config = dict(
    encoder_depths=[4, 4, 4],
    encoder_expansion=4,
    fusion_encoder_layers=8,
    fusion_encoder_positions='learned',
    init='trunc_normal_002',
    muon_scale='original',
    max_grad_norm=5.0,
)
Rows from block 8 of the image encoder of a small model that answers yes/no questions on an image's attributes, named by matrix and row number. Rows with one number belong to one channel. Each number is 128 + 32 x the weight over its row's rms, rounded and kept within 0 to 255. All counts start at 0.
After each channel's rows are labels from the 100 images, of 14976, where the channel reaches its highest value: "top examples" is what is common among them. Only what is clearly more common there than usual is listed. The data: cartoon faces. In brackets: how many of the 100.
# convs0: expand pointwise conv (encoder.blocks.8.convs.0.weight, 128x32x1x1), inputs 0-31
# convs1: depthwise 5x5 conv, stride 2 (encoder.blocks.8.convs.1.weight, 128x1x5x5, trained with AdamW), a 5x5 kernel
# convs2: project pointwise conv (encoder.blocks.8.convs.2.weight, 64x128x1x1, transposed), outputs 0-63

convs0.73 [161 160  44  97 142 142 135 150  79 151 167 120 160  94  87 143 160 112 157 123 156 129 106  89  80 111 134 150 149 186 163 119]
convs1.73 [132 126 128 106  91 105 112 146 171 156  87 115 170 196 171 105 119 168 182 172 113 112 154 163 151]
convs2.73 [160 150  50 108 146 110 113 164 149 209 112 134 136 106 132 155 113  71 106 106 140  86  87 167 160 131  83 185 145 104 160 166 166  92 168 160 140 142 132 169 146 113 123 136 140 146 165 124 169  99 145  82 145 112 109  97 117 155 112 134 101  71 150  55]
top examples: hat: no hat (99); short hair (57); long hair (43); hair colour: yellow (27)

convs0.39 [ 66 115 136 110 175 144  94 214 138 137 106 129  79 178 158 163  99 146 108 146 134 173  93 154 164  98 136 114 106 133 129 101]
convs1.39 [100 114 110 121 125 122 100  97  94 108 146 161 132  93  96 185 184 120 104  75 178 180 104  87 120]
convs2.39 [142  77  89  81  66 127 116  77  99 178  83 154 164  75 116 116 103 101 135  69 116  63 122  67  86  96 190 113 162 138 126 158  73 127 146 168 128 152 129 156 127  99 142  62 142 128 122 136 111 161 128 126 130 130 163 134 176 136  94 112 126  92 132 117]
top examples: blue face (55); teal face (39)

convs0.26 [174 140 151 126 142 130 147  90 210 112 126  88  55 133 120 113 108 137 203 122 132 120 143 136  97 143 162 121 122 131  64 104]
convs1.26 [121 126 168 173 159  92 119 166 201 184 116 146 171 187 162 145 121 107 104 148 139 142 112 112 122]
convs2.26 [195 132 121  91 136 102 146 115 151 129 113 157 134 146  96 130 158 119 104 137  88 101 130 148 167  52 116 118 168 139 145  49 173  95  70 152  88 157  93 135 133 109 110 119 154 166 148 182  80 130 136  96 119 146 182 141 155 171 186 161  76 127  92 139]
top examples: green face (100); beard (43)

convs0.50 [128 153 163 176 100  96 207 151 127  98 106 145  91 137 110 113 135 172 150 110 137 135 145 119 155  98 158 220 124 114  91 147]
convs1.50 [110 103 134 101 102 110  87  90 109 119 130 113  94 111 159  79  79 121 158 201 141 127 173 187 123]
convs2.50 [128 132 126 157 144 117 101 102 130 127 168 150 107  76 206 125  88  95 116 122 148 101 164 115 123 131 126 138 161  75 135 118 148 190 125 179  87 122  68  85 179 129 152 105 168  95 124 149 149 113 169 147  70 120 187 194 158 151 177 118 180 132 145 126]
top examples: surprised (51); sunglasses (48); green face (38)

convs0.30 [ 95 159 201 183  88 112 174 134 143 120 161 118 145  75 109 162 126 148 157  68 116 135 122 125 157 132 161 186 140 104 154 105]
convs1.30 [124 108 126 148 163 112 123 157 188 195 117 146 192 186 149 147 161 182 142 117 143 138 131 119 101]
convs2.30 [ 80 174 128 141 149 157  80 139 127 142 175 113  88 101 146 110 156 105 104 155 103 103 155 139 142 134 130 102 132  96 101  88 127 108 135 139 141 216 179  83 188 129 182  83 193  96 180 138 130 103  72 119 160 122 123 151 120 123 157 188 159  87 143 122]
top examples: surprised (97)

convs0.63 [146 125 133 178 114 162 129  96  96 123 152 138  77  90  98 134 157  99  49 125 125  99 139 165 140 147  84 121 119  47 164 137]
convs1.63 [132 124 121 132 118 114 109 113 120 169 114 132 100  63 185 110 163 111  81 188 117 162 116  82 184]
convs2.63 [156 119 124 153 194  80 140  83 117  85 168 111 123 161 124 168 126 127 170 158  91  92 164  52 132 137  87 176 104 186 141 141 147 150 146 131 165 166 159 139 132 101 171 186 103 161 146 160 115 131 144 147 179 157  94 165 146 117 122 130 136 110 201 159]
top examples: long hair (56); orange hair (47); a mohawk (29)

convs0.102 [138 170 120  74 149  98 112  61  84 115  91 151 129 114 116  43 137 141 113 142 118 101  81 130 131 189 159 106 137 146 112 102]
convs1.102 [129 113 124 123 117 131 110 114 143 120 132 124 161 182 173 131 129 164 201 196 106 122 176 183 161]
convs2.102 [ 91 134 102 115 128 123 123 210  94 119 134 134 118 111 119  35 190  89 126 122 127 129 152 137  45 108 112 100 136 113 166 112 114 116 149 105 189 152 153 180 168 113 109 122 142 125 106  82  53 142 161 139 156 147 154 136 174  93 131 158 134 156 116  89]
top examples: cap (43); pointed hat (28); crown (27)

convs0.61 [186  85 156 118 154 144 145 141  63 105 115 117  89 131 114 159  76 138 134 142 188 153 123 167  95 106 107 111 183 110  99 176]
convs1.61 [141 121  97  68 108 104  80  99  85  88  80  77  98 133 152  91  88 110 145 171 150 117 132 154 120]
convs2.61 [184 115 155 148 103  83 104 147 122 190  92 137 159 130 121  67 112 127 113 174  81 117 104  85 136 150 164 111 183  92 129 164 142 112 126 118 109 168 205 136 121  79 106 137 181  65 104 114  56 150 128 130 152 133 144 120 129 130  63 170 126 143 125  98]
top examples: teal face (53); bald (31)

convs0.70 [144 147  96 109 101 221 130 129 100 151 145 104 149 100 129  71 111 128 155 158 190 171 113  97 107 142  95 107  95  90 160 145]
convs1.70 [108 138 134 114 100 120 131 110  89 131 102 109  75  65  92 106 103  76  97  69 100  98 112  87  93]
convs2.70 [123 132 121 214 155 168 108 144 141 190 140 167  86 152 124  99 124 129 148 136 101  64 118 112  84 128 211 152 125  89 183 103 117 194 154 129 143 130 139  94 143 152  91 111 110 112  78 137 119  99 115 135 159  93  71 143 147 131 123 186  95 113  86 137]
top examples: long hair (36); sunglasses (33); surprised (32)

convs0.86 [ 89 170 133 188 178 141  80 150 150 127 133  75 107 121 111 106  71 164 101 112  93 187 109 162 128 156 141 166 121 116 107  94]
convs1.86 [130 115 106 139 139 120 108 149 183 173 100 137 188 203 159 114 171 189 155 137 101 132 124 113 139]
convs2.86 [123 118 183  88 136 180 116 113  86 140 159 195  70 167 120 129 126 112 100 139 119  66  92 112 136 132 126  70 193 114 141 131 121  66 109 154 183 134 138  86  75 102 138 143  89 125 178 129 138  78 152 101 177 171 122 150  91 127 111 141 161 148 155 119]
top examples: surprised (51); orange face (34)

convs0.36 [ 97 160 145 150 143 106 137  99 162 138 165  73 177 133 147  96 156 125 114 102 144 137 152 116 133 105  93  74 132  84  44  77]
convs1.36 [106  87 143 170 169 109 101 151 182 146 129 117 144 162  94  99  88 137  96  72  88  92  89  96 139]
convs2.36 [136  86 126 118  98 177 188  95  95 112  92 145 133 117  99 136 122 124  67  96 157  50 151 101 113  79 145 129 145 143  96 111 104 144 101  96 110 175 177 177 129 114 155 158 118 103 149  88 143 110 136 130 104 142 135 107 161 124  90 127 133  78 240 126]
top examples: orange face (73); looking right (66); winking (34)

convs0.78 [ 65 159  74 153 145 176 108 125 164  81  71 155 129 134 132 142 161 174 161 128  95 131  86 170 139  72 150 137 132 135 127 100]
convs1.78 [123 143 134 154 164 124 121 150 200 174 104 122 164 203 178 117 158 158 150 143 118 116 102  96  99]
convs2.78 [ 90 132 107 126  65 172 131 167 161  51  95 180 104 137 126 138 106 145 149 178 133 144 112 124 116 136 110 200 119 162 122 190 162 115 135 129 107 133  92  93 121  91 168 143 153  87 171 115 163 124 154 101 160 138 131 151 139 146 136 133 103 229  87 113]
top examples: blue face (100); smiling (30)

convs0.111 [118 149 120 148 145 103 110 128 196 109 104 195 140 169 108  87  65 140  99 131  89 134 176 141 144  88 100 152  89 155 138 172]
convs1.111 [100 125 106  77  96 125 142 131 147 131  98 131 167 205 175 133 150 170 190 172 147 154 129 143 145]
convs2.111 [105 150 192 100 113 119 166 133  95 166 164 110 118 146 128 144 129 124  99 125  88 141 202 155 131 121  92  88 213 131 142  93 174 141 148 113 115 150  95 125  96 159 187 123 125  90 156 147 113 134 124 160 158  74  64 176  79 169 148 135 161 111 134  82]
top examples: yellow hair (58); a bun (36); short hair (34)

convs0.89 [116 103 156 118 171 141 192 176 107 128  91  73  64 100 129 102 102 130 123 100 142 143 164 134 144  51 150 112 154 113 153 103]
convs1.89 [ 92 102 144 130 110  95 102 106 118  85 122  79  99 108 141  91  74 119 158 196 112 152 176 169 146]
convs2.89 [130 118  58 150 191 150 153 118 171 155  74 124 117 101 120  74 173 113 112 148  84 184  73 103 136 156  94  88 118 128  94 146  89 119 113 125 119 164 154 112 148 121  46 197 161 160 111  97 123 178 105 111  91 104 128 126  91 140 140 149 143 168 135 126]
top examples: surprised (51); blue face (37)

convs0.68 [ 97 134  81 168 143 125 130 102 151  85 175 116 129 135 142 167 147 146 155 130 144 161  66 133 152 181  73 104 176 104  64 140]
convs1.68 [140 116 125 102 175 155 131  94 131 174 102  76 140 152 175  92  83 139 193 141  92 105 161 141  94]
convs2.68 [138 151 111 138  93  92 124 137 122 215 151 141 139 129 116 131 135  94 130  61 117 120 107 127  93 119 129 123 125 119  90 102 147  93  82 101 179  97 135 144  41 121 145 159 165 161 127 165 172 165 160  99 197 131 105  85 150  87 103 113  99 158 155 195]
top examples: winking (96); looking left (61); glasses (42)

convs0.122 [ 77 189 161 192 159 138 197 147 154 103 115 151 143 115 117 148 145 161 103 111 100 140 106 113 150 136 194 111 165 135 143 164]
convs1.122 [122 125 170 132 107 133 170 160 110  91 156 160 131  82  73 162 151  95  70  90 149 112  78  97 115]
convs2.122 [135 193 139 166 104 154  56 158 169 178 100 144 138 123 176 162 207 114  72  59 152 118 163 135 151 120 124 150 108 163 108 101 105 107 144 117 130 159 118 134 123  95 122  96 182 117 123 103  84 145 140 123 168 141 124 128  75  96 136 161  91 163 173  93]
top examples: looking right (97); moustache (59); laughing (34)

convs0.108 [ 76 174 168 161 157 163 134 159 106 145 140 141 121 101 101 140 152 129 218 104  74 170 152 129 136 162 157 138 161 109 140 163]
convs1.108 [127 120 139 111 117 103  84 106 104  87 108  80  74  50  77 114  92  85 105 116 100 115 112 141 132]
convs2.108 [105  79 145  76  71  49 109 149 180 193 132 139 150 152 111 119 124 103 124 131 150 180 117 152 117 146 146 169 141 119 169 142 152 145 143  85 120 139 114 173 152 111 115 151 104  86  82 149 147 130 159 143  64 161  92 123 144  88 173 195 102 116  96  89]
top examples: hat: no hat (94); bald (69)

convs0.56 [ 98 119 162 130  82 132 149 140  97 159 160 158  89 158 135 161 122 111 109  97 118 103 194  93  94 112 108 122 201 121 113  57]
convs1.56 [115 143 125 116 122 135 114 107 145 159 128 110 148 196 195 126 152 180 199 164 117 130 171 167 130]
convs2.56 [ 96 129 135 147  95 114 176 159 168 133 204 117 113  72 161 109 149 159  92 160 155 109 115 113 134 144 103 157 155 120  76 143 125 102 101  84  69 144  73 147 166 143  67 137 119 206 122  83 113 125 133  94  94 175  98 115 125 138  70 139 117 102 119  85]
top examples: surprised (100); sunglasses (38)

convs0.118 [ 92 106  90 134 163 143 121 117 145 149 139 178 112  46 129 166  97  74 128 160 162  70 138 135 140 162 159 159  92  98 100 149]
convs1.118 [147 134 105 147 115 166 160 160 168  88 165 189 165 173 101 176 191 166 131 123 147 123 138 123 136]
convs2.118 [161 166 147 112 147 102 154 106 147 114 155 106 182 215 153 115 122 137  63 111  92 135 124 113 127 156 101  97 129 149 150 162  82 120 160  84 158 117 133 116 179 175 157 122 207 154 161 102 120  51 176 145 130  77 136 155 144  88 127 123  95 113 117 143]
top examples: teal face (100)

convs0.79 [132  89 147 153 104 124 135 168 153  72 147 111  92 116 109 100 163 195  77 107  66 106 193 125 106 129  80 124 125 122 119 152]
convs1.79 [145 119  73  93 171 108 131 103 125 142 166 149 162 156 143 122 138 184 200 106 127 123 137 197 135]
convs2.79 [196 109  82 136 101 134 183 121 166 152 144  82 141 117  87 151 162 149  76 130  66 113 159 122 179 135 103 136 168 115 128 140 140 143 117 117 100 125 141 135  92 164 114 188 107 142 170 163 126 151 111 128 109 165 110 186  97 135  67 105 209  97 134  78]
top examples: yellow hair (51); a mohawk (33)

convs0.15 [ 61 178 118 140 154 190  94 110 126 116 121 157 141 102 112 125 193 164 120 114 143 146 148 148 139  66  94 102 121 117 138  63]
convs1.15 [119 136 161 166 173 103 134 171 195 176 115 105 174 195 160 130 109 143 147 165 125 134 134 108 108]
convs2.15 [ 80 108  76 114  90 197 154 124 107 120 129 137 103 158 144 106 144 178 118 134 176 126 138  59  86 157  65 134 146  93 128 121 173 135 101 113 138 130 115 108 119  67 131 169 122  71 151  96 180 202 154 103 101 180 160 131 134 122 104 146 152 128 177 134]
top examples: blue face (100); glasses (36)

convs0.115 [206 147 114 150 157 137 186  67 102 154 146 130 178 146 135 144 134 149 142 140 100  92 158 129 158 147 119  85 119 122  99  59]
convs1.115 [124 171 161 134 116 135 115  91 126 149  84  76  75  96 137  79  88  69  86 107 119  91 120 118 150]
convs2.115 [152  46 108 105 146 102 149 112 154 103  75 144 120 164 134 182 108 145 143  98 137 113  82 123 140 163  80 114 115 120 112 105 119 119 134 150 144 132  93 152 139 158  86  49 123  78 123 219 108  92 132 120 115  82 166 167 128  86 150 116 178  97 153  89]
top examples: glasses (40); laughing (37); green face (36)

convs0.58 [124 128 114 172 114  93 169 110 144 124 148 128 147  90 149  84 138 149 147  79 161 130 171 116 122 101 118 114 184 181 162 217]
convs1.58 [137  99 153 143 161  77 109 158 136 122 118 133 114 108 102 149 124  93  60  67 144 100  74  96  80]
convs2.58 [128 130 132 153 149 186 112 170 148 123 136 157 196 117  85 144 139 111  81 114 177 154 175 146 156  98 137 161 164 143 105 128  91 147  78 131 117  85 129 148 100 127 102 172 198 145  54 111 124  99 118  77 167 125 141 123 133 151 183 145 187 127  99 183]
top examples: looking right (68); laughing (54)

convs0.127 [155 138 131 164 127  95 147 156 119 107 117 120 138 135 113 142 171  66 121  72 113 135 164  85 189 127  86 105 113  45 155  96]
convs1.127 [137 102 122 117  97  83 121 108  92  72 101  89  93  93  63 148 146 126 121  90 191 158 114 123 106]
convs2.127 [ 83 139 141 137 100 116 134 102 186 165 166  92 119 138  90 128 119 114 105 213 175  84 142  99 138 163 138 109 158 120  78 132 150  79  98 109 167 128 105 145 163 148 148 185  84  88 158 113 142  95 118 127 121  99 176  95 142  75 125 128 108 180  56 132]
top examples: orange face (99)

convs0.41 [156 180  88  94  89 115 196 138 131 193  72 105 131 129 159 147 124 139 113 134 132 108 118 161 156  67  90  98 146 107  94 141]
convs1.41 [133 169 183 170 147 150 181 193 173 137 163 179 180 163 128 141 152 136 135 120 142 139 136 136 130]
convs2.41 [162 107 163  88 123 131 131 122 108 109 122  94 152 145 105 104 154 114  81 122 141 145  53 129  60 128 143 116 162 108 135 152 147 138  85 105  95  98 156 121 201 119  97 186  75  89  85 121 178  84  72 170 173 130 139 110 116 102 160  77 156  93 124  94]
top examples: smiling (57)

convs0.110 [145 195  75 125 151 136 126 171 101 151 190 156 124 174 109 172 177 110 114 126 155 133 157 119 126 172 101 161 177 101 151 104]
convs1.110 [130 113 120 123 129 158 118  89 109  95 109 102  80  52  83 126 118 151 169 167 132 156 160 182 167]
convs2.110 [202 139 193 117 125 145 197 186 145 105  92 117 138 141 168 175 119 101 180 118 128  89 125 187 122 126  65 167 127 105 110 111 177  65 178  98 141 122 172 184 111 116 151 102 133 112 155 113 142 114 160 148 134  87 106 151 107 143 125 158 142 139 123 157]
top examples: hat: no hat (91); short hair (51); long hair (32); expression: laughing (30)

convs0.93 [104 132 136 105 194 135  62 175 151 133 132  95  78 141 179 125 125 137 145 147 176  89 153  97 130  81 117 145  84 113  78 114]
convs1.93 [113 116 161 181 144  96 137 183 205 136  95 140 188 176 110 119 111 141 120 103 111  95 106 105 122]
convs2.93 [ 86  89 144 125 101  55 149 146  85  84 131 131 131 181 148 143 102 121  75 132 174  93 102 147 109 125 123  83 107 150 147 112  96 157 157 118 103  53 177 130 125 111  81 180  95 110 194 149 104  91 166 126  86 147 120 146 150 195 140 109 128 102 158 144]
top examples: looking right (77); blue face (46)

convs0.113 [ 98 125  90 114 178  89 158 127 151  95 136 114 106 150 134 127 160 114  99 153 164 164 100  96 138 156  64  75 152  66  76 146]
convs1.113 [116 121 130 151 167 100 121 101 151 186 104 103  76 184 182  91 110  89 162 134  79 111 155 122 127]
convs2.113 [ 74 183 105 105 176 105 166 154 104 158 154 159 181 105 161 111 127 127 152  66 147  47 122 104 122 113 114 127 157 101 143 117  40 133 120 153 128 134 162 140  93 151 112 112  82  74  81 155 153 151 149 126 163 183  97 104 126 133 115 171  99 127  95 121]
top examples: winking (97); orange face (61)

convs0.28 [112 143 120 159  70 166 120 154 134 163 182 157 151  99 138 118 123 100 131 167  93  95 116  58 119 135 109  80 101 147 103  58]
convs1.28 [114 107  91 104 110 105  75 131 142 109 124 161 155 164  79 141 175 171 138  65 138 140 145 137  63]
convs2.28 [169 140 158  99  70 128  86 146 126 192 148 142 120 128 145 102 146 134 150 156 130 167 192  74 149 115 136 102 101  77 135 135  78 151  89 101 130  91 182  84 124  98 118 203 150 189 129 101  95 123 103 114 106 136  83  91 156  87 161 147 121  89 107  97]
top examples: a mohawk (98); hat: no hat (98); red hair (46)

convs0.42 [ 88 137 117 121 122 148 166 118 136 114 117 111 188 208 194 107 169  95 134 141 142  83 139 129 117 178  91 137 147 120  76  98]
convs1.42 [152 124 124 129 114 133 114 100 131 149 113 129 158 182 165 122 177 201 191 149 130 168 187 153 118]
convs2.42 [142 170 108 123 126 104 134 152  70 177 167 103 103 145 139 146 113 122 148  80 119 142 135 161  85  92 154 158 163 151  57 106 166 103  99 110  92 145 105  80 152 162 153 224 116 126 144 141 199 128  67 120 135 147 124  88 117 144 137 113 144 140 159 187]
top examples: glasses (68); smiling (62); sunglasses (32)

convs0.47 [ 89 153 151 141 155 130 103 168 154 123  97 124  93 166 146 114 132 117 121 142 167 139 183 119  78  58 101 118 100 175 165  63]
convs1.47 [118 111 144 141 156  81  97 154 181 183  76 121 147 173 176 122 142 136 175 143 107 113  98  96  90]
convs2.47 [ 69 147 137 126  87 132 155 115 136 119 113 122 145 193 169 112 176 156 149 158 116 149 120 129 133 157 116  87 169  99 137 112 114 187 170 167 152 148 118 137 105  53  72 137 114 122 137 174 105  96 207 180 148 103 177 193 100 160 152 125 148 114 148 123]
top examples: blue face (96); looking right (80)

convs0.120 [209 130 121 157 125 151 139 102 176  88 143  86 107 155  95  98  81 108 207 107 132  96 133 125 104 127 141 137 144 138  77 154]
convs1.120 [134 121 146 158  86 119 108 133 128  94  94  84  80 112  90 159 158 103 115  96 198 178 127 112  79]
convs2.120 [105 131 152 141 163 158 136 152 147 102 144  88 125 139  79  75 161 153 161  83 141 155 169 188 124 160  98  73 154 107 109 222  94 127 130 158 127 131 160 112 162  68 100 126 134 142 116 122 132 149 160  63  77 160 105 118 107 121 119 189  85 155 157 114]
top examples: green face (100); beard (65)

convs0.119 [114 154 117 121  98 122 112 101  88 172 131 158  81 114 148 104 101 123 178 138 125 104 151  88 178 177 151  77 121 134 179  56]
convs1.119 [119 111 120 113 123 132 123 143 129 110 125 160 189 179 129 153 186 193 178 127 147 185 174 133 110]
convs2.119 [151 161 124 165 118  81  88 143 127 188 116 126 145 132 137  80 146 150 133 175 163  72 150 107 159 165 137 110 153 140  53 163 156 111 126 129 102 124  67 134  99 147  88 117  98 186 140 119 138 134 192 120 187 181 123 117 181  98 147 107  91  70 122 105]
top examples: surprised (95); sunglasses (35)

convs0.90 [129 130 141 120 154 106 115  89 104 222 110 175 165  89 120 116 147 138 100 107  85 165 101 104  67 156 121 141 167 112 169 149]
convs1.90 [118 136 134 121 153 140 119 128  90  99 135 123  96  73  77 131 102  93  76  40 123 126 106 102  84]
convs2.90 [108 128 217 148 119  73  74 163 155 148 134 111 144 116  83 130 144 143  91  87 150  72 137 116 134 150 127 109 153 178 164 110 136 166 148  73 105 147 165 103  72 114 129 159 107  80 118 175  89 175  83  78 167 140  97 112 110 170 120 158 129 125 103 101]
top examples: cap (27)

convs0.59 [125 131  67 153 102 115  73 113 119 122 144 161 198 105 164 129 170 139 142 132  71  81 125 120  77  95 165  97  89 129 134  97]
convs1.59 [ 84 107 101 122 121 103 111 135 157 103 117 175 173 109  31 160 172 153 140 115 167 131 112 121 130]
convs2.59 [155 109 173 176  82 106 122 149 122 168 179  98 145 204 139 139 134  95 126 130 127 122 157  91 174  99 156 138 120 126 167 112 103 118  72  98 127 129  94 153  98 115 165 138 112 147 130  63 157 146  92 116 116 206 109 114 145 174 169 175 123 108  51 144]
top examples: hat: no hat (91); a mohawk (90)

convs0.106 [125 102 119 118 131 134 140 150 130  93 111 137 152 130 168  76 104  66 116  73 155 145  64 107  87 114  85  51 144 140  87 123]
convs1.106 [118 145 145 100 111 121 140 136 120 141 106 124 151 192 175 109 121 187 207 172 107 131 177 161 131]
convs2.106 [139 101 148 105 104 138 153  95 118 186 113  87 125 161 146 146 140 171 126 147 101 138 138 149  90 165  99 154 102 219 117  99 142 134 148  92 174 154  98 191  90 129 106 176 155  85 121 199  97 149 122 152 102 173 119 101 140 102 113  69  68 161 134 134]
top examples: winking (73); looking left (72)

convs0.16 [104 111 127 108 156 127  88 122 141  96  63 134 130 132  97 116 144  79 127  65 149 156 197 119 181 101  99 112  87 105 176 101]
convs1.16 [113 105 110 121 100  99 113 125 104 102 112 109 115 106  64 152 152  98  97  67 186 142  96  74  86]
convs2.16 [ 89 140 101 128 173 136 124 119 185 134  91  83 156 142  93 122 113  95 114 172 136  79 124 169 109 178 164 113  97 140 142  93  78 146 104 131 169 112 126 118 122 159 127 108 121 133 195  80 126  88 108 134  62 141 168 123 117  80 170  39 120 178  97 138]
top examples: orange face (100)

convs0.46 [186 170 163 112 139 101  65 160 131 169  96 173 136 136 125 132 110 117 166  96 165 129 137 112 119  85 184 134 129  54 119 145]
convs1.46 [116 130 104 129 106 162 158 116 110  88 194 181 110  81  90 186 152  94 128 160 136 117 126 163 166]
convs2.46 [126 178 161  97  53 126 138  84 184  73 119 167 156 107 180  84 165 100 133  72 126 135 115 130 145 134 144 153 109 105 106  92 122 168 135 101 163 113 122  58 113  79 162  79 127 156 107  46 107 159 102 144 156 128 140 134 112 113 158 126 103  95 103 111]
top examples: looking right (100); teal face (33)

convs0.91 [101 118  84 149 142  90 168 109 133  73 171 157  90 134 156 126 152 103 138 161 134 174  72 129 142 107 132  53 108  85  93 153]
convs1.91 [124 118 115 142 145 121 110 120 185 184 112 102 178 198 178 122 117 173 196 132 114 122 139 130 127]
convs2.91 [154  94 130 147  95 114 158  93 163 100 127 151 162 101  98 167 130 105 144 111 186  67  99  94  94  62 112 164 130 110 124 155 144 119  94  71 129  56 116 127 114 181 144 152 188 146 101 134 150 158 155  87  78 149  87 158 137  85  90 157  87 143 101 132]
top examples: winking (55); sleepy (45)

convs0.51 [117 134 108 129 157 131 101  98 156 148 105 174  76  36  89 156 101  88 134 115 160 103 145 118 168 129 166 149 159 130  73 110]
convs1.51 [140 127 110 151 151 176 165 154 164 104 192 181 157 135 105 174 172 147 141  94 152 112  96  84 131]
convs2.51 [163 211 149  96 120 107 186 146 171 153 152 108 138 175 146 191  92 143 113 167 151 118 116 113 207 157  78 108 143 156 159 134 113  79 140  95 112 106 181 117 134 129 155 140 144 160 156 162  96  73 147 136 159 148 130 128 174 103 174 119  94 171 116 122]
top examples: teal face (100); surprised (35)

convs0.4 [ 88  90 112 151 160 106 123 158 189 108 158 194 130 156 126  43 106 146 151 165 137  87 122 108 145 148 115 117 144 162 165 150]
convs1.4 [107 118 106 104 118 118 129 110 136 138 109 109 151 196 190 123 121 167 208 186 130 137 142 158 160]
convs2.4 [ 96 198 179 137  98 126 143 165 128 158 110 165 154 169  83  92 145 132 135 142  92  94  77 106 117 144 126 142  83 135 145  90 148 140 202 152  58 110 117 138 113 143 172 130 133 133 112 103 166 192 117  93 108  77 113 121 178 130  95 116 148 136 140  52]
top examples: green hair (47); curly hair (42); yellow hair (33)

convs0.124 [ 93 167 137 106 114 197 106 180 145  79 133 109 134 147 185 126  92 131 139 144 105  89 154 119 173 171 169 168 162 103 150 155]
convs1.124 [117 124 110 114 126 135 128  96  74  97 138 135  98  59  62 132 121 105  59  88 139 130 125  80 106]
convs2.124 [148 160  69 128 102  66 113 120 121 203 141 149 130 138 123  40 120 132  89  92 160 107 126 163 116 141  56 135 134 160 150 150 147 147 146 156 127  95 123 157 143 120 127 141  98 157 121  92 118  80 172 128 132 174 152  98 152 159 199 132 127  80 195 128]
top examples: a mohawk (31)

convs0.18 [102 204 164 173  59 126 127 117 119 174 137 122  80 148 141 157 115 136 147 146  93  79 148  81 115 121 140 132 186 139 158 138]
convs1.18 [142 121 114 116 124 137 129 115  86 107 128 123  98  67  66 109  95  80  63  94  96  86 107  95 102]
convs2.18 [111 170 123 100 152  90 126 154 118 156 118 133 135 171 104  99 118  82  93  65  77 156 167 136  82 100 129 150 124  93 143 160  95 170  89 122 139 137 185  91 101  81 148 157 120 137 152 188 150 103 112  75 150 101 157  83 146 135 119 149 136  93 206  70]
top examples: surprised (49)

convs0.57 [129 120 103 115 220  99 164 144 147 160 131 133 154 139 143 185 130  99 144 128  79 114 155 122 129 131 130 113 208  85 116  80]
convs1.57 [125 122 116 127  97 114 104  95  88 122 109 135 157 162 144 101 166 193 183 145 130 177 195 169 132]
convs2.57 [ 63 113 130 116 171 105 189 115 157 139 135 140 107 116 142  71 135 144 126 124 140 203 113  98 107  75 136 132 130 112 120 141 157  79  83 117  96  80 158  98 156 188 150 128 130 179 189  90 129 142 108 101 114  87 130 124 109 162  75 197 145 177 136 144]
top examples: glasses (86); looking right (61)

convs0.94 [104 203 138  93 119  98 107 148 127 106 111 110 104 109  90 130 145  73 163 109 147 129 175 119 165 130  85  96  89  50 145 118]
convs1.94 [138 121 143 171 181 126 131 164 214 184 125 144 165 187 159 127 122 125  88 108 144 127 133 143 137]
convs2.94 [112  97 163 126 155 143 186 151 103 143 133 145 115 153 125 138 119 157 104 102 165 153 129  70 156 117 126 154 152  92 186 192 172 142 178 121 109 142 168  99 143 170 132  67 188 125 126 136 117 213 118 167 112 178 142  82 158 161 130 179 136 126 164 154]
top examples: orange face (100); laughing (36)

convs0.2 [145 137  89  68 133 156 189 123 135 115 149 185 147 190 121  94 119 153 117  69 102  80 101 152 101 145 167 114 114 117  88 141]
convs1.2 [132 109 118 125 129 117 123 132 174 185 142 122 174 211 200 143 139 171 167 142 123 111 104 109 138]
convs2.2 [161 118 118 148  62  57 134 108 120  98  92 154  93 135 125  85  46  97  79 134 121 117  95 154  97 171 149 147 126 172 158  99  96 154 129 134 111 146 130 136 140 170 121 164 143  93 112 124 146 175 123 146 159 177 165  65 104 172 142  88  83 118 110 182]
top examples: smiling (51); grey face (35); sunglasses (29)